config.yaml
arch: "unet"
model: "segmentation model"
dataset: "renderings of 100 made-up gadgets, each built of a few solids, in any pose"
widths: [64, 64, 128]
block: "basic"
attention: false
upsampling: "nearest_conv"
beta2: 0.95
learning_rate: 0.0045
eps: 1e-08
precondition_frequency: 10
lr_schedule: "cosine_restarts"
weight_decay: 0.03
Rows from block 6 of a small segmentation model, named by matrix and row number. Rows with one number belong to one channel. Each number is 500 + 50 x the weight over its row's rms, rounded and kept within 0 to 999. All counts start at 0. Numbers have three digits each.
After each channel's rows are labels from the 100 images, of 14848, where the channel reaches its highest value: "lies over" is the class under the peak. Only what is clearly more common there than usual is listed. The data: renderings of 100 made-up gadgets, each built of a few solids, in any pose.
# convs0: first 3x3 conv (model.decb.0.0.convs.0.weight, 64x128x3x3, each kernel summed), inputs 0-127
# convs1: second 3x3 conv (model.decb.0.0.convs.1.weight, 64x64x3x3, transposed, each kernel summed), outputs 0-63

convs0.47:454488488505477504524467558420507466463380595473431513539419562458465502495536534518562560543475494539523437404534510560567463460513586572537464407464407432447528508525560512477531470529470519428477535520404469535476510556495452515447385553485550519507465507454576476464477408569527485483477578501562458435515443507479531504603370466470505476465448514447415505497501480433633516474424
convs1.47:560444460471508502456491500582497422457428454401471449480475452446523488567475506533441465539530443522450450537509343426497475506431550522483467548474470499496605422500507445470450413510425545
lies over: main colour; second colour

convs0.13:538412394492495537396480493479507436520555528475478506488527486537570357526518428519407413472479520461429506470529483467434505465402530562537468542532542457569488478493515502409456508553375454485574607493516507502438460475492518478522466541465517550393472523572435489477496433488545491495543406481582411487431502472450448406462363525472541531436517473496541522538499553579517496480496
convs1.13:438527515488493576468497367504436546473574510465502574475477443451569538544559444475531547454455480491449579583467402455539514469540458482435458522557484489456455503514600454547565472595448468
lies over: second colour; main colour

convs0.45:553468443416457519446520538519642510584494417408507536549445540488433407416503491464436477523483450479439514445466484590484472516572581565452432510482444487537527485583531476468503466565479565496518570456456467446501532451443546431492544572460477502544463560508614512492478574666483489509517434479487404510450584533565482551526468524507550470474491407520438525516508521518559498554541
convs1.45:511567510489446546504380454524444457446553555448471516526564513490521522497562482468574538583500480587451440542513424451514475569443468403548432488554432467559478493494590520433570451572518460
lies over: second colour

convs0.55:480568447522515417464518482485537424501486466478517528404488464507460506498498509443540587560520467486432535594493560472473444474465513477499401606532483392475368558519433466527475638463467491554637372509451488428511546512478432604589484487539519541449492500533506450506475491516484460525408485437532489539483475549495456455457493508458562467482431478443507504449525460444483481584601
convs1.55:379475435577518609449567502537552552463528560420556497474535487503513511538423563554469525517451477498484532431569442450503548561529504490553482567584523571443549432544435533514481471527582469
lies over: second colour

convs0.51:559498444450492452486513451501422475548468487418517524498480425461450521547522523473548546522537469465432463556522456417460530477468499573488436424514542550470499375491523509408456537450429599506406568478461507458538473433503573585551473529450411602511495428528431560422441526484459572554499422438504509462369560472557463547442530488578491541520531483479582467502518464517549429594485
convs1.51:571413502565504425575401455484554489526459481566502478497597638551541510501564506510538511488516482492497566500428452492497490464428493433478445466453401495527507563523502492609451482525470594
lies over: main colour; second colour

convs0.53:501610512540559508514444565561498452517566478485542463586452496479482498530481441472524497471550504495473535539566485486410535488510503525555536482499457566435436560500464531507543603487538514377446545444458469421434390441522503419514455489441477399473506418498544443506501509506585420505489483500480488467396520553442536444432487506467436660397550455476408480526416479420481477509530
convs1.53:419549541412502462474494481473600452517464512530485439505495444550524481529517505463527543575514490540448467424544395399536557476564501423601527408426447453555397484501477543549511483447515521
lies over: second colour

convs0.18:450447486398414475396541513449617484553523481496525481440585512438502518480470542536459406482474533420418593484441496545454510448539520470404441505456505423521581482402517446561491501510486427524545396458473503495523517491442477560430530454543489490541512561469554504552508464499531472480504570523513512546577487560567451502508480541495612503553454552462568648491505515546510402558433
convs1.18:402445480594466534496500474462399561502526556518459554495510552436439522430498453485456583510420367592522462525473423468546555448563437470481419560571475476468501525464488476494523501495480445
lies over: second colour

convs0.31:526548487501529539581479547602374488576622542551438483500470472508514398417502469514472566480533593548618419478493482457535476473455503487503551445512478494459475527463545461549418510444460527494592440426420480466493391453457483480461443437532498463439460488457510431511483463502550520553495486394480467517452460524437554417502556608514504524559457494453528423481488495585596540530468
convs1.31:403524508528588583452502468531562494483519481445572613461462452603579494457471472503468477495350446457464488524510511475514495507467481509509584528436453434497470406468601489513546506538460520
lies over: second colour

convs0.63:550495488553534462526572496479378501509641499507498466526489416482479515499484495530450529477489497488546501492524548373568491450456495472456587423527538584504548489510465464518532502455517513523443495396516482517415524485465456557398625500481415513578521515523487535538436493410518535480461468473589497471564402437443432526501505479443416556426530396450418503511433499505496441407586
convs1.63:488528496489570512477520510463363570481398576505527480471533500513411498521404504374483588570589525459506551419492523507508566507454507421566509521500427545514487544525563415489500519522488463
lies over: second colour

convs0.60:464473448473538499533625475473465429486626472496493441449505465529454422516470455537576475458495488391465468617513526450473531419495483416536488465530558547455564461544361445442365519424456540530480536532514515512576502501469506447482478508588508511560565538513484510574465573543493445501530471454460541462462536493451535485424550366534550456462523460533560534513485510461570560587521
convs1.60:480465463559623434455500517460478392436534412460461533464489576456488473518506509459514413493598498430562514445514593566468460505474451540541515451498485545386575544489474528516440443472451487
lies over: main colour; second colour

convs0.23:447482526549491538455461454549579498468461585469497497521466494448477592464584557498510497566543508510431471463562557564536510451534553497454505506547489503551563525417378518465492452447485505498538528555522534456437469437569510544501522478494542376491560462565498545445412483395546591608582420563475421532492488467526553434469500521546559492557565518474405574418608479511484415520503
convs1.23:464521538479545502541529490466531452484526404543539470427575444456598538418487466410534439435536501509450472598426433527561572485553589543507546563510397479428555507495513469567536485505469505
lies over: main colour

convs0.26:516486554464482498479442543494553552512463493447457507463516532548464500525471566460513489472551456532496399443489521564455496533537487522507525454488535556387608501429391506517534434562445533556541417525517525452454472516417477485640440517479420480505457433448463503521456561483474531568485624509566490542492615470506442415552605495455551617492482473514555583463467541530422469576558
convs1.26:449521569424451491543446499459459491476602444604502461497483529575431489460471468567533560560531517476584450486559393502466541503500481559581472560553463507587501561561563461495505405464542478
lies over: second colour

convs0.30:507506464447497460531438430513376504482479462396528525501465519583523523487459482436465479500514454486514492507458517449476513471531523478551557491502569513562431574545513459468421432474463506514547455537504519378541466492507419494439517475498446471502387353476546477527451417559423511439515619468577506430443454570480453488523558519463539534564439554444500378407547464565538431453458
convs1.30:517390577546481556569484565473455488530524459534557454612501510520587420531457454532512570491453473579478533508525436489494506403446522469454440457472456519500483505559578443368455483527464471
lies over: second colour

convs0.57:521561458492455500513452581416531444522564435544523493478493537452426442476452569553529530450587465536530480605529448409392485565433547442457425495494501454507561499418500451502518600406440399453406531522506465523549546538520513502440451503509512366416457491521450479437521516494442525444494455360448498475475505442512522466511509436469565489477466472467435484563521514469469523606463
convs1.57:464500502496488520546495562493466457505512481444482516473530484558560472442578506554484437443410496495544503521478506421602548482540519376444467515363428481526445464461611443407520550454458537
lies over: second colour

convs0.52:442491437445496412535402478486502529457455484455498546448490429367513494457560497488546524535470499373478420612436558528484497449393643478515486489456496502497477440466532507558480555450450525501562426476469530497532518521597523424549571393443561560455450519559503479553556461519533515601521540447516476568529485501425450442501443434430531502480455433459525456523557523560493466500529
convs1.52:422478502507566521423486487588500451552500530424507522435470448613401592511503482511501584476473536544452460507527529495482451494485495556483427429443516459502519524464504405553493516667530474
lies over: main colour

convs0.5:475482495457435397488502438486524484509469624496486492477429435504444485395401480562470501562503443470496470430403509576507418456509450542426449438465521467576549578526511486532469454457411463398571569508442583465457439485505455429493490537468552460504586465465509483511539505574447389470538492517495488479476452478504507382506464523503467602416524487568433502425472534519475406463533
convs1.5:506403490458504467444492472522487475470482587476514452552555560551523474487525489524457646467463427508542526531494502568579541426458469428455439543587433482472380451510548556471441484584485523
lies over: second colour; main colour

convs0.32:449475533427435422467413567468463514497488584549409430520459463366503519442472488540515531497470501367525469482488494451516449460439532479462525462507459501470510518543469535486509521535502479487519470537572513537520394533509481504457478479478443451398541472444591409488559475416448577472437462528495524463657520522545438433492481457497548504436533531412605467527479582537535508621544
convs1.32:635474532454398474570435457621514445457539389494494532580493487490458516551466465468445449503545486439492463481532492529513533559495456555464498456483571483543547548450448526626500466528533464
lies over: main colour

convs0.17:414468470518496525523486536528597507482544493493469438428577416423461545467541497491562548440512409481527522470473540417517517481439453425414390459419490462408459449500532458513504485515490460468455471525471516427558458461515569496435483497429583528490449653564489484482446462440494484626551477392566526453523486492504466541581466443487531485501461458547470469383562432547532490542451
convs1.17:524549484436477518378410522544580575495573523491529605503421543500511548555559464482521574505411509538462469530433436423588466554542550550452460534477460506491532519564548485437527532566476511
lies over: second colour

convs0.8:537539513440527595476497564532463530447498443531448457420451439522512530406462434385410525437500521447481465518421481402540462459515550433584628551485439565470433533550446453469438494520503437582526573510513382495557479463531465481468546518478415548526499427525584430516471462409489537515453462421454524589527541502422539497480564500465495464500493478515571465496477436515457418461511
convs1.8:456484512494422424499542484400526471434482480529532473534606544451560504542546459494454617596491515534488486508539544536555484496558470460617505431493481451535338528448513499509483472538452528
lies over: second colour; main colour